python train.py --crop_scale_min=0.8 --horizontal_flip=false --encoder_kernel_size=7 --encoder_widths=[128] --decoder_weight_standardization=false --decoder_widths=[64, 128, 256, 256] --decoder_attention=false --decoder_upsampling="pixel_shuffle" --init="kaiming_normal" --lr=0.002 --beta1=0.95 --batch_size=128
Rows from block 6 of the encoder, named by matrix and row number. Each number is 500 + 50 x the weight over its row's rms, rounded and kept within 0 to 999. All counts start at 0. Numbers have three digits each. After the name is the row's rms in percent of the matrix's.
# pw: pointwise conv (encoder.blocks.6.pw.weight, 128x128x1x1), inputs 0-127
pw.18 096:553546505559499477635528473504509500524459509506483546484370563475602447479524498506488526609470499620496463430417472470528449563541468486542516453446486498512466571504654517552420485494498533543520585498545479484502484437535512480527431457477478564502488433496476527458656493495514571577488499501466504518455491552440503420487501496574465460587517587440439582498443460507464620496496
pw.19 089:461511512591492509488433501505448490474485551492518474462484537513516510446582516461553544511553693534520483441502531554457515507525516498483497520578434548495493664487482505564472460516445558436421520528469528527458532538499524493492479510441440532420542558484500620510477658553632484508487541677535459563471515469502484469555445482550537506458499534505545421489506522468478481444533
pw.20 114:531609366502519504502505524496519458506470391419519485546491518376431454489453513524500378462452523445458470434441525511516527449483511590585517476471526421402429508585424491490531560567470486458496487501505501456530508516435532411544501541449487473526448361465441557534505523568382515543469498458495478488507480517457512548435506448541466487510533570448453414579490452574512569562525
pw.21 082:435570480615531474516448452470542517517528544406552531514560474454474542519560384534483472537495538532558511435485572549438479493433494423417485494538493526460432636428428403592434479558525568517449450481517458555517463465484480414494495445550430561482357441442523520491478533469536438514560481592568477553495479518550549472405512467505393468487578506476490515498497519477507500547481
pw.22 103:464470405469508508528611460495600433475432402538497599562454559426586491549508470499500526538425498494451510503485584429545494485527505521595528518497506495464513466542603590422508486401522464582446501485567452400520413597509434518504487515505548521567583534534524490436485453401440528497517449516483553550467528559555475525521480478448434513530482520486578493495555531427592577536452
pw.23 087:520470576540425427488559497452472463458495525550478484470479433588559479469538549465497592449442577558503510446477507499515627522460493539474533493587493610445472600533438457503467415504456533455523523691523435558418591484509551485449540541510480539459521500505488552515466596589563480454485473583497543606489493475531475448446524497466502486496461526382578454482479518473488483492481
pw.24 109:442518468475503458473391556542451525425489475478461534475559458551468529508462512519516414527501475415498484514640555469497513411587552461495491492496487449559474470527371505450612549501491478437440519486417495443529477476533431531441547541527569458438518483449526514499449507586511462486555505501525432458556453386501517494499439524495496559455537428598507384450592564573477389506564
pw.25 098:545414461463509490511483522529452548506591522455563456521568487516467502440520519548450501487566457433577490524587427522503463466511547362463460601473540483397524518459447465502491482428485420473540367464474567434495550426503489473499419485549519396482447496409530419585440447523498487431489504476563550438482464474580539485578451510464428536448597514475510535562527497536408441476511
pw.26 106:493430546532466459559448460445507409556407451492495524477426542520573409482541468496464534572424536532438619420393513472560491508501443539480490424479444534427501520477507508462513449442418518518483491479559468440436434556472538537547517476435411516494536539573530497411461479407451441547541442494496546502465451478482388493550399501442466508495484506476447403452619406507522501504531
pw.27 104:410429483481533488444395549546547470541501474571510489496513509517457549521475552513396431534505437411508481524588539422503365412541555413379443511460502490539523460451438493475552501433509441526480419410490532409535455486525411547508460455499518427485512559521545446499420390454419487506500540384492437463504565467527583584509527439464501481499488444497483481483504495434526508477487
pw.28 096:504450510560469485523472490486481487440478570515499495466474522522507476435613468494533537498499746512486472462451520536518529467492489541491494501602486537509536678538503482498459502485441587459425482575506482493480491515454491462562510523460460549450501536469455640511498601540588485494499529679518496633483477492464485476554475508511482500486466524513530487519534498512482479414528
pw.29 103:545472470428506536507429500583596504555580430427495431571450516472470537511385525495495534528479500490582490487557515501523519440416480391400413506509556515463420554497531522601488496512529475541464491480467531488446558496509332510498435488560572477509478550475545451507485525523487536507572455394420458471476593495472570542435595493429467503503512449481413497471447532433570486435499
pw.30 097:378495565503563495431434486534516555469500471493552509475544489532508549497456550494458523533517513452504464526642533518564492421547574499427520514470476544556498490457448481571561517537552495535481498485499532508572491547588428629453486474561535526455548651472495475545587535477478514593461496492562484532537587501467534547577469540539625532542458482542537420443576523418556500536602
pw.31 099:446456469470471398498433468482459493490484451455488485490516509387412539511367533602562454492559461541565485516462496485500527597500528318406410495485494508392469505528522492581497481515487511493406408542518530493514487486480425467498558563459513462514488560479495421496430509553539536446511494450544437503523482528465517555463509436523407539548483557460439489481465525526654464549473
pw.32 113:519539461526569531469439516512447500568536460416531460516498435390360529482486469461492303478553469462522518485532539377465413512516537443503509527488532429432443440583456410496522576506447445481402421436536496522530505514482412464487440528524524387494460566508515489488450470580451518514545574461553396475513468495509500550436504531463496568496491519455477469538498557517530476481478
pw.33 083:449437517625462525547462448493484475475492545545528491457500535494548530409582455488496519538525550648542486493500420487476474498530536474481503414523432517539495609472527531613407435498456607444540563482598433587495512453505520486599407452431468644433454587534476542460554523489480487489535521529506564545466487538458500462524458479572545464489429541473455506466463478470478516467573
pw.34 106:538483543515536459448474466535510520483475472417492553556570437440434530450435463597479381499553461495497494455533473429606406516426526504406546424450432424438430473489490432492536520475501438461444415453460506476508485444488490508354482435504491424449379551483448419498454448565453518513402495462593488431547423535502497452481457497423472492496520484520472471533485455528516425539490
pw.35 095:497493463563475472497493491505482459471481519493474478519512512510502479458581516482547513493529740526440508464507526491550562515517500503510510519611456549530481656497490484511466479467451550453419475590478491478480525571465479494525478522484491551482541547483513634508467636551595460500514514739543503605489487505496479448493443488480538502466484531475516500507515540464485489478494
pw.36 092:489492532542465532494437510525479526498485527534534476550459478501477517530516504514556501496497602482463498516484500511537640481492537452503540571720505535517487570527473418547514503449520539458386437570485509493482500662520465473517502553535543491507552464511511583477495600601545506606581481573507444615532516470449453480504481472483550586536548491511592542474521584468475449456511
pw.37 099:335475457474428575538551514483413462544533477492457499448523499470435521375528524530496425507541409472506498486463455466450480498543491447590410410481567445534514410505415446556497462579519490507430458482461498510499520462418433442487527500458444488473579456481487494498521475580436479426501525472436457458534464490446448466411471595464624536510524498427447484446425473592483495527527
pw.38 109:538614471490480505528661473444500448414438456546452459560516502503536420554508530561545480428401549492453552506451490524593498571506428472641519462496521482518509494633563518446481564384491493461513493557496440514517493518443621480475531511523540471527567463442474532484537470503504482504491406506506548546464424411499420424447521494537432477481512585519564487523522463556513477538536
pw.39 097:470537510673491485562485501504508448509533521529485499442465551506514444458722460492492509550503636556483508472459504475512528496481511504489479521552484523480509715478501482539483499474451648495439495532529457506474465524492509525564472449448428592439484513499526655506495557530545493467468541600525489578508486502498468467503451482535517486495482570465499500492475508475488509470523
pw.40 100:562556540504585465483494513502479585511542490419486523561469485563428521524420480534414415481531469467516470508572582426514414452549565493442545605417493474428376452455456542537566518449524426533418435442453479489535495562600405539429462532529541458506377529544531479523466459503450557577502527479554456461510545535516461524506474529455536498492578492447403521466479562551516539549449
pw.41 104:428453390520410473449466513533458523451487467402429520381508415439452458485438526500522430546519488416475490499605415414465474540583500451555418481416475445550466451559450447522548476570517479453425568446491496509460465553510387468557541566494505441436525470499565502447483474594477466504530528440497469435564428494471476493522425468424522513456484562517450560565528510542455492433481
pw.42 107:378449423405462506453481508531525497513513470544475485489463468412478516516444565509500350512551458424543509515504485459528469503521509348579382539503465481461466467479512419499472480529505472484470420463557539461498517532502444408571449570435505410496519547541553441513442444587466484430514562450467439519514490534535553538471419468447405578448572473400453532482525513539499504484424
pw.43 091:513515516515453522456526490422487501349461564522499485533529470479481457458521479499560558464401580495497535452483498477518678502480452501473502528644480561527489556488452474513471493485454501513488452690474403515463562523502539462479542552490457461469527487516496584483463587581607452533530454593492481601467480491439510400476464535500460557496491483514567473506555541526527466430482
pw.44 093:507504533477435481471474520468395533388423525525478516481491460594452465488582457498629503485447557434511496502485528573501699472440432472484522533627480497546492563538461491481481502488529511480477466611442441469473556548474489463476594610463476450474513488521502521494465534571540467538510489588482468559494478469445440478538510527522454593469479504558592486483583605555526501458529
pw.45 104:428359468509482499490333503521462533533501431487553515420515490463421497465510490532448502554509536541522490493564513462500518536473519388372479480464517513383473570456486509544505499478469525523461438522550510431447457485550355513513489505510491552450497616489484520521501526459461537462546504450512435473518584501456520525630482385476489441508500511453471496430488496406611530439560
pw.46 105:339400436430520516528386462533532510528504427555456494468515440408473593437475542492490381534512454491489470503587515464479469514514562335543410509512453466459550409522468466525453409513533489480496492467527491492505439549517393520570475553492457431526531523536505430439396514543502531396493576413477439527506489493484490546486526493473555545530442488446475535524486526442496492500464
pw.47 102:388424563483508451459416513501466513473489460525485528495461492565498475466490510504524523490492559489454471449587498461495485518496481465414526451452528510534566522470448525586539494402470500516500533526591479513504450469504495526527480484501553533425617724526487558485548541509456505486426503453454532495489483460524495500659473372503532503486523505461543445354503505398587504471549
pw.48 088:481477525544468441489520511499440485464456529498531502498502474560517395506581455510551541467519645514448533436480505529512580500465424502494478532632481543529544594490484466487527509477463524455495474717494484469451549537534538507519550555433463554428497487506472593500465624579614439471520478631514505598474463476508475423480452472510456511444555509527573501485540527483488486449510
pw.49 109:423521436499602523571456488490492508446545497429525511568517403409511536403464497507485452513510429504521456490540554439498443475480557402563471425435544490418414503603529507433455575471554479527557466485549536411628479498484341500566444482522474453498415531439476509549536493531425463521539504470481510508520505537542529498514622475489499488502538535416421473435497479533557496567444
pw.50 100:379479400480508560460435540504457520519535541422512496457488473433479507460518512486477418487563462486578510485521464454505451463559533237507356532508506469484502433479434422530482496629454487508477423489483554462475458458509428417534411483502482444450573516517510466486486443515472503469507520494498497483493479483533479526505437512404494552420518463464495497561531494507393502492476
pw.51 089:432428469497425430506637548384504460354424517488490502477537495564537406529477422500569501510412520483431534499522478392533629542499436472462431472567513530600511473544532508431525530425476475506497534553474358461437619482478552455481571571501542484516508522512448487466477504557584477452515468583426515488493461499506493446479491480473456494493417528477522498460537510488495479513501
pw.52 102:438510500404477510497471577607489514471491465510543516542492536534426476498472564553544474495504487413468490467602482551560522479562471531501502548535486464505426459487448496471564471530498439475417466527485585448482539534529455527476587623490528386502507448446450463450486476536515534441597530496567342479584498492427518515498413533437562614582461447496535486556595559474466413486534
pw.53 099:503493507551436472548514471484469491441468546520499486512457510531518475411625484507519513512500707501535504459481453559499566494516480505491511497591490559504507635500509504526470443504438564466462497590508505531483526560509509493543498512496473550448497505491480637499484631597590488497519471719486534612458488495454469413476476516522504514471456555477503508503539559515500498442509
pw.54 097:475471463467530482580419445481487458463511529608507478462539447481449525488488462465536569455500486409539595525475500487522498562494510501375524477484476490544634489449468538437513395545494508496529553520533490449519529507500429535582642548477482452484628643480447513465453516469484478473621534475529479468491502465438451512510557425445497544504530504500491496446445539486636385507545
pw.55 092:539478493584491449699533542477493444486502484528471546464470530521640427476602499507457550570474575619490489443398499522561481610513464538488505470478509456475541572503588567492445504471485573512505513467590448494480463495470513473561477454487451608468473515478459563456556505498462498551507480535487571508434477507440510433514471492531493478511488688466452546486462485512523538503528
pw.56 099:463553576508465561399476565428448525387465637481544545553505469481505448439456472494494481522440498509575439477592476524552539517539454441437494497524433511586545531398512465531514453580419473507515496478522458532451575404522524518475525551424591515445596487591476503564530523481558483501531399502442465503462432483519541399497500531550534576515543450487541490543549554487445468444597
pw.57 116:418498377458540514529506500555480498559516503526484430505427534329364516475483466519470388467529509460572511467471508390538495520516503380554433494511490441466474489530493454465537513541434430446422422456554553486460548518465397442559511531424511515475488491573547465524486489576458468472512524506521388505559469554497463508438451547455447561424519494410412514522472511526528449479485
pw.58 094:555528458594479493736530505500472477533519510514521535435408561491639476448593492547492550571492543614479506439440466485525473594505523576549501469482495497488505551500605548511445509521480579466476518469610514503438492501484507456564441468467473643486484495488448540509573476496483524532514508523468526494452487536457483437495463519550498435476487641481473549499485454491474532475493
pw.59 105:629515506465466520483505500509513580540510477574537515519494498468441541483496523448503665476471496524478466505464432596483519451529494633550482530508477506493507535497443586600481599581475521472512561535473456577522530422491461540433480480475555574470514483435471497475535560548521684449429480504491509546482561517403442488506510441543486519594501467536532520550406568574549546472533
pw.60 100:422471513553516538431386557524492548468539504545566544503565411520489560514464541478413428509488485404522536572591542445585464441558623466447479526458488451485518463421389516427569516473524457546531475455524523379524495524558367588463483443522525449472472524512492483564461430445402482471500559430545499461508583490569512596524532470411529503498510474475500503524532519499467515474511
pw.61 107:446397440433414484457486460506494550482464521510491477502454493383347511416414462533484490500627465478494463505450399471499465532493476345550468535453529487457469523507522517571462473569528481462487441448530497551477548575559454472527424544497468402521462551565484408414516486548483534435554452426481464517506459538525447434510470397462458495485539558496433547564520503538478458543465
pw.62 112:525517312434528604558519536571473470563510455557580504483493568349379497467534466523541423489502477466510517478432523502513537466490553464554538484516490382480481506543442490427497514599471478500444449451533504508450526456454448455536521518475513451458450466473447468470545479531464514517500525455514404487508542508453525547455429608534439572499473499448482509604521552610429563487506
pw.63 105:529553620514503542440407516467513579454481600562589556414403512480532460485520488475442562522437465547587434501536541510469466466472475500426572524471420496502550507457469548590438450498560475585524576485536438564555527469554608540452507495506524509497576509505442502446531488487487502496441442528461463512468542456538527484636542509584541528537431422581450417462525521509491467499606
pw.64 103:538545596561445442448513602400495483371493581529476485490501468544534475506460483460405440457476480573480479492524398549534490484482444433496407497521521582327436515371469463559496512513436491433537532512564457566458593482499575556448502494479516519498500534545507485484485506411566519488472472524476530533500472523481427478522470564487452494443500436510412430516503508522542460418402
pw.65 090:439460528594451555562436515489526431524485557508578531427403564481638470495583477419420526565485522641532500517483500458471455486516508459468456454505461532508581571442505484589493463491477579508489558496647477529513446490522496542601469431512482655467509588562457557484527508470507441486519496530473534558442537550494543502565482456488554483521493532458473499470476437475551488419535
pw.66 100:464513535496529608454473578531490517430533539455646544487508512550466546517449496429530507487495506447585516590644544513570495518604566519430513522496507488525481491505444440508549474594562468491476498521504536412523547521498447548495583559510513502501513585495493472553495498486506413489616555475496466511525518424514479568619537554531588627537503436535536468458568525445496426474583
pw.67 110:548489334484563534506465472548523472550501427494542570572483517337479529527492489565465380511475464501489509469463600491563411490512520477638532513526481415411437470470519560477520508520486457539476509470534543550497437483513428506503428542444566432507434437512515496488499432438408540588534516450517434449469501530544521498471493507517439541520547473384458498501501482599503591519467
pw.68 097:530516481500450374545639455523504421402425463461383490561498480510515428553488474524497489508464553497451511459420548492594579570435447562594440475523546474509470467618552489434573593406507518489483443515488469408446485499537512461455558518476515482531508467392506530501480495539476468556461459533470561509470484500516476457431450483458419455434562607513571495564556467506518491529484
pw.69 093:519440545494488512511495573461456525412488597494564484538542442487524501517462420512548533508493513489606515541486510468572524546561484489389560564519501535489598482502522504474619497471518470520515502523477484437534605417540481566528652541470522452493588576486496505558478490497532473466522540491522464492543478530527545465525562524516465640527543446474549574523642585465487385406559
pw.70 099:541568440458512463601455394484462497517480451484453605441453570446526501449505514518515467577497486509448494480462530562529453553493497437507472532431486442424509442458533579484429450504563530586470550484470443556574394494514481538533404542492536510489467466545490518403682485498432536591467469461507484469450571485432509504526525554552496513616456527521454552438436479494537570564445
pw.71 092:496530542627464538644486515451516498526481499525514530522449573491585519486587496514424506583527532739513477486466504530529470579519459436456505459493498489479496575472564557565488452515504557498424522474619498499489466481526495470599463439440505632477534481489529570463556487493514511523568476532488507513477452491473463452525471533547499468500571629470507585536451486498469503462536
pw.72 101:502526503517408520623520454447511511496462497527517550481422555453703410441535426499448575591424485584490514499487452471505483553503435455562445439454446501564496547498630541551447450477501487517531560478570422519530482464465520539492446492472474557486556478563511479436643481481504548490522468499453565529421511564459438435491529502535451457534459572518480533492461446530500568497494
pw.73 094:445490541542491452538419451457518478513427517470523554469444602539595384519526442450438564602365456518529427515533510504486481474466458480444432474484456530494489533446562501596440446458500533555545499463583391564565488468504556472558498483530514561516485625533461538446568487500449490520474451508465543501399507560525508481654465432498465483499420513400463474465523491510489538510534
pw.74 100:516443543446536401448487472431492499473467456494528529544467406480494423434447472514420575475423470475481472481553561478539440453437443456429570501452499532482388508521500484506510449417497477568604489507456474529487453381565419580429489482574462476426479600446441496461565459472463539561490505446536505453521551499446470450588503381458474474464425499476505464490457487360495470496555
pw.75 109:533574443497495539486490466517507488506471426511470552537432505349510524508459519500434488487510481470422503451507585478571433462492524471654461456490522425381394494502523549430484489499534461600546514501548473484561403512482466496462407450453470479525452494568486500478526448458444554532500528492478510482411571505554526532461571467483498396572522517422527484460464401592522574542383
pw.76 083:466543592533488474472469492422463539471442611505513452517497504521494449465535494506531604490435559541559457452514480494489551477476457427450479520644390608504490608444422453561482459530454532476541494578509492571485576484497530550446515517491485547425524517541483582479461658555604437501506436626513479578480450512530495380518478559483521523488510492476516456552501534501486521489543
pw.77 095:395509440478533548535467462496546511497555482530568567517554470424497595495439604507382377507528500485575546494497521508619471451513602502555467488514427458529455466495491505492471420543541471519505482442565569415511433469534377547485444535460485480504485477542478458601487465474394511480514531416548507482475538529538568528449522441454465452487566473370508604449548502526476550485501
pw.78 098:611433508574524450490525470448602484474438474484457497689572457429576456555512453530488568512435486544538430478501562414474495445482450499510502474530539465528478481493500412470496605431547512510472455537440424461578410422497393550386566501547526508535567436398495500492490497449527548541487461495487494504514459526396504415488504486485427470458513512567501481541490480424507498500484
pw.79 110:433516374511470545554431472503440503479446448518490508376494539442453538374501481519462449525519428448510518473552489486546406452506543449553416496440475464467486502484488530530497389572482459467440465408560524512508445538470441492551378498507469469458468530579478458434500447585446441495505532428524398479490533496500477517419496573518559527551440456449432515612398481573444498524497
pw.80 095:503505462621483450558467472507459479479512509511469500495458537513492461466690483505505488513486670515454498481438510492505515512461493502485513488556468496524532690505525504576481478486455637440438454520527459519532514541471471507569472481462469560436522473458502730499514522542518493530507536636509493573512475482462514488484437429524468504468489552468497489487473528519494521486478
pw.81 101:442539465458440545444446591458465510434478506392553470595465552561450472521495512518542426517450540506538473487547514475473506455546458541504510494584492470603456481466430415527542547551466482462443498504403497499510511520456450453493588586449515427407461456461426514569491521605538456492578448523483411464473425463500589501539464502525541637501552491540498455507596587533504510392542
pw.82 101:450422466466399494483525473451499406399445465491471421556501490589472463534493420536556492517380497406444576487426492471511552493564431498527393521507463455572504469525479442412574463449503472515503542519432421409492546525484497541469640591485499454479437492498458481524471519549504438408595449518498495447471440475523503411438490492460439554467579482473513472477589482478473531458528
pw.83 101:467482509438451458444475420487472527435553479511534521518500537488419491437488488452479568512483556415482510456517489538495500445511478522445472511532533533560555469488434577514515485468504446483468494505502537500492504492519354544529510601480537449445612641463431504495477517484505434416514547449490413483499545501480511455647481449455521571542491462484538410469574568347626440427544
pw.84 113:463541506539528612523357548446488515549471493404584536461443623460474446518497466506485531587429480493526511448544551468492485422520430517528446461549387523460458554469471457592456461594433498531478450449506450468584430523492414527564534517465460516437486381526449525474513522490486474519550454537542469529486527541426586464454462570520541560550559468502450454590550511539491527456573
pw.85 109:464488520476442522415448584482483463404518568482588447519531476579473492539436491525457523458477436378514496568611496426508498457520523530438458460486529477557553423464468498428609524469484423491509585429443496408489524499520447536510579533495549410495498512412458481526430434488490463454546461463478483453519501396567505508539593516440504590451552412513472412501577533516450468458577
pw.86 096:453429470446496525480472563535510510461549483576521569505555447440467582521435580494442363541545444439534541559552504474574436451517539488537449550450484443540518490447446475494537419475594454529508402467504561425521427515537396586496486490556503384485445503469509465557456399475419494440488585406571507458538540523482570541468473438455513495573512446497494513516570536556461439522524
pw.87 106:597503477511554496524454487519515469544451500432536483543437528493507452571502467461483549506490478500510516471404494509481496513522456511502563419484474527430408501510452541488477555523479496493520578465545491504524418528470541476476490497515484518510328318353499493438509503502519583562407417501477552501477512472489427479542553584484437478435482549481406450589537459615410562509575
pw.88 093:439424526557540493512449472476486466473479518540506495425512520550482480423602482479542505495500648522443485455435556538470558490499501530458500497643508560501522619467435495519526516479497553506401501565508502527533507534494510520502490555470495532481467578526489573470424716510602422461498516655555480619488545487513436505543442478499529520490432520509504463476525515457537479487529
pw.89 087:483503490653541508605513521434473474523497513526454513461444516501525420491654471545510480584486582580469424452418532517539514535471467439520503440522522482487539647512506501558465505510488662492494442537554504517522494493485528434621471484467483646460462441480499586490504517520510506554453484574545508524488498483442526426489494526554499475468465609456467544496433489457476540501568
pw.90 110:549609411485446530505484505532484523537461422503517508362477595440459532456482474468521433555487438477361488502393474491565537473450469446485418505445539426390426433444498541501500480550463472476484445469511480508517532515465494504452507504514497485518477608551453483431522477532462501421538499500459446517516572541465481574398462432557362541574421508490413460575488537497449538510470
pw.91 089:517468556543450517438432496516415548409510589551528531477529504511502471463562458500524600473503543462539497486512484520434635450486472517419475565608490582519521538425404441551428442526454474466509479567456492538486541528514533530492539558421473497457489570513519518488450578480563464433585540567492502578453539505472477440632465532508521625475440485519543453484590601500543476420526
pw.92 104:465389495429527451467417441526510469530516455497554507509449418459463435501419510461439532540524526389433530508503496470507389453459497477340562526449517481503430464483471526500526492402515457529482439392500574551500482508542381512455434441543502470449450619504448537471507481508443524492532491412495456479479573521516534545594520365447485403521489476431500511532472486444515518447495
pw.93 099:567622489491506528515498528497504466540530470455514507498471490423513508408461458514447553580475493500488545450416510515473492546543500579484461440430517419469449529514597476484506493516505466516459550451448514586549367386490499442500415443492458487508452446500466466474678444474490567541516477495458468418487567520404431492497498488607454489534546554460366524542477469405489567521516
pw.94 114:343404459412541490576463504559458464483475447571430523431530395573482555490418519490568383529481476331393511525543490526467471584533503505518434492462548440525553467541501522381480405528513508469486559496515484455533484473471488531505637497486468488520565490430505505427528481500438534410544532469502484468527488469417516484454553506517595515510458509522518506519471466522471538501499
pw.95 094:488486480513477436594576458499566440516435472551470622492440574470576480475498451530444463598493491541452519487449518442608458580537486458517488476462479543446500499504647569501505425442500518567481541493622496422517469526496430542512469505500499579478526599541518522442580455435423492496482516476560583490525477482489420473503469413446451496579495560481478573430468436423592508526491
pw.96 105:463443499514426472463498520433505411432459489502512380465536449532526422464497596460451483470471521518475639509496517408538529456524467554472525428510480566434545453529440420468502419499467488506458440519478472410481541494497528525517592537513412468433595481514464521558415527515525407362618490554511518475432506426504588467492524491429492498507558467494481423478581511486472466417556
pw.97 096:457593505491534502440420461495499533492444511414480478513439495443459447482435521457439437461452452483532507479539509400382458410495429400521576482493547515529414467467447421532488569502461417522488471534409471552513427517517410487395479500529558441470452546461524489448515505548499563557588445482449472457437466419471538444554549454475515519437524472526464441423521501347534524439475
pw.98 105:412505458417470538534454522508597450465587509558475485614511517532442528477477525534477609460462455463467479522428469539569421487536509480442434513512530500544529472454562518492475533527446486522518555488499555454480492535442416473606468490503610417492501596489590463636538463525486464454534425495519451534487502453623610464429467410493475575524598428445486483447529491480478504513464
pw.99 109:398442528513513456499381488465449444505507552512553568515477521565508446415513463500473535512456582488531479445597531472516472470512456504412522446486493509577551533473465556540521502455438507539517562465556444572496492465486467545550475465496469491405516671528415564486532511491459517503479504505479535475450525458504474462672468452557552488468526463481504395408556476397558537447618
pw.100 102:434513483368575506439459515578617504553474459539497445545459422397470524551400592503461372502514469448543473490544513425551451491478500409551463478457451483456483444515480496483510492532487425548471425457493564436474478497515389505457445490508579376514483550538595438499447422557448478502533547425472434466489515569515563569447489513467467508458511425467473461488477503461516535435478
pw.101 091:534510456500456456491642468477513483401422519469482464563532480564544420459503438487532503486447585482423552441545456443569672549444450486582471523585521569450465542516485497421466494451508485450486482621437392434483610542474527478456564568467490523499525458527447539484457519533533463465538449567472545537421460511534476418442464454430439487472501500476552498481563480513529505516453
pw.102 089:483509563526551388584557461461516475482439454556441598480433470529629479413514489424518462503464520553475495458401561572637518551530468506544511520473435526510502477548546489476488510497531516553519575531547464511493521473592516586454446528530517521502537647556498539449560454494494555576386582474502471507480506504492415480508522482458497493486468551459525496492461453374571611516469
pw.103 106:606479449412528399508470437551532505512536386441475473507520489376438539480466517492491511463562472498516497490434460534429527528484520538467490491449511508422417490547540512469485519345535447464432405560503540510517486511494471456508484547530469471465463569486506411470474488497522492408540556433541483482531517528469554533552477415492452486492504497520512521491450476307672445450511
pw.104 102:511446513436497409454530501526527538469410460507471444560537480584489440493531513561626567479487522452468465444479536503552618448502497566445520546563364531520528529535456483469528477492515503488462548544462515429440498543537521523485572649447475447485438505480532542501494538538476401497524505527565469478516405497510411439571509479457505664498492463548558419532595577478473480456523
pw.105 100:466522533513494562478475514544517554486508569490463581554435537496477463502491526512493442504492496582527358477657451528475430511537508371568452489518490497612539491435478514583446444506502456506456507469494477574507510393413468474491440487464523487472717485470477486468488503509474582504417496518479512522466520506490641460445407467512517494485426503460521516529423505478490518447474
pw.106 106:485587431458528494553517520500515527491519373466442512447529495426397543527468510533494463460495446452501518487569505495513429428577498466626390455476580416477450507525509554473534536553551422544487530460515495460613442453458422537505486478524478407509463408503550410490471430443388517474489514426530431437544537455448588582419550536437509469546530452515504502517464465544511447556470
pw.107 096:489490498477457479442510512502450498433448554477523486502465458576463372473496440480581529472455561499487502442592477519504691505457445506453525526605455547521490563504453487489476470472455482460506482607478497508431623517497553493493521598439508510405519496471486547511462585609583489490489430577457460549386459449543481408515464506487500579506451498512549459472589565485491460445526
pw.108 106:481394480465496400472479503568479419531503422490489495423575466568473447457463526550550563472554548455404501416570494498551555525441454571377526458554493445545460581536508602490497495413529463486473536512504522483506518519446487474484469562452489469428487636426408486524505505497491536475467495501536428499530519480458529508588412371531462548447432493455511442445556510425540498511594
pw.109 093:386556445469485513507407540490429521460494425559500545381501432514517524505424532524513396508555472428444544531683475479526458447530585470556422496481543385446512490456489469473564497543516440554541499457525520413556432533514435537502489483496464399501529540516512478486503354472423506455511529428479491520490503498474534568463498455427524452520551482532520531603492462560502478518432
pw.110 099:505549471506450454577605558487418411488459402491479543492505499509530447439497432520501477544460571504405623478536496478552513484534459507591530435503511481612506489608568558422551481403381496403442562504520527425437501520518510552474529518399510541396507554491494520471522436490468533533484464528497558522501479447520395489470368492444517477453500563486536511493507447472479550441533
pw.111 105:466478545498459525467406517409542588453506582477581504494435540523521441471504419363518582522458494512632454513545484554365494477496472515493468472518397526574446521436494506586440435592494479532576570495518437564480490456495499567532447515544510513435461575525459461519561530468508505523477464525451576482414529553489522464586554526541524502505371460456459469537514517538455522417530
pw.112 114:693528475477445498582604525467491529397439462491406445556492433498502470545540504513542523432439459522495515541482478504513541541474451579483529501499496476512477470646576448470451617454500528452552501523465448553426585468529461455455527520519516524500584388381453508543530514515531495478438437487482486522464421521463485456504471525500461446457496573554524536556449472570485436445443
pw.113 110:661547524479525513535550494418467497440476506507531471455440525537440473508507470523509474453449469502511461480451511607450518517449481490586573483502503523444509475503466473492507535627485511462496548476504508530479525427498528479559579525489421505474478365477472483498508507484506460501501460494456447495518518426452587485555583650525449523516500494539466552710467513632460445451578
pw.114 100:554615436508583541426424497504415516529491488463515490461482419456445494484492458515491360490510459488476527479574543453467447420554547485571462509540526402465428493524438467408569591538436428494447457509498545526573517492480442470478501541502531372505407386531549488503446433534393516514511536472551474464511493492503535542439486536477479508485543531527519473614517514645494521540453
pw.115 088:514517574517455419509443503456517510475457568457501482499541523512587475507512412520494544511447489510503567431452527476469482556474505379297437519507525548433478590369511515533515464478510490524535533498554407529470512460535548476481568505497478481492412464455493512394525487427498478516554496525489494492497541506477479490459481458426288496481415480364485477506519528481531494555487
pw.116 089:560609479568468507688567480469513466535473472524448515529459503481611455440555484596434461568453507542481481457415479546562495604478487491544584483454472522458571530551636527490459520469512525512503514495572489482516517453535547465505440495465532587475440459504450535467588520523488527460472517517493494480472456544431492447413497513569446470500528646513508572537397492451456541542465
pw.117 095:517505548558529511473500465502485433435486559557488490479446458531517479446559488515568546454502664559458514439501483499534535513516480501464507529600474532525495628510481504510432481486510533448433457587489522517487525525477505491510483566460461557483521502494506591490451680561629486471496478734519508629502516474506514424486429467505503502486507542493514485494529510463532442452456
pw.118 107:440406504439445507509451481527489468447448438575478535499549489539465504511472528462524546459477473369400645513495459451540466584507477548391462480484469444514574495485406491351571473513467431492498569510514576432464514509497502467517653536474460423483515506473449478498386450457457526459597494458523461453480485486519491502476507405395509531463507499481518452578494489555483459472527
pw.119 108:585623500459563467490465492479426540538486510371488491548518447435465502490460472533452447481488457491442479429384504469475516491477476557507670479480522430393382489469489476547497521499550462488560470518422487557500452388494505463490506507491449423436401502477443483474534473551464569576475496527507439437494524468467457510463483377521507492551528535449399444508477454393541533514487
pw.120 104:438526516506497498424375560484569526501536480471568482572513456496469491560399551477463432511484467404501498580608547443537409374514525489468498546420514470484455473477461470463584527430541413505485458421444506483517477471503374609416504478542581398503505555466511444559477431466412505504506488400530445435516554447528539578499515501440496466475493447502468459523547515472505552471534
pw.121 085:460505516590461558504482498457477509445493571493527463455480487495555489475579471485481538535509670577495478469467495498500547475440437513494495485577457534471502681469518423584453472529478561454433455603491456506514482514499496465546493515483479578451539508515556621504542610559583476443535471673501510653486463489464484429497482473541513484497461510494485444441503520447532497497496
pw.122 097:513479484606495522535467504505516483482493514562475499496510518517503519480661492514532515519523652581496496482425491504485524501506498502462508462563509507510509756564527494540453531527466635451467497527502463513536503500467510469539483480459456563449503525474506720498522575558525501479492521653506523572468487499465499486556489504509499481473433535498480481497456496535518523472527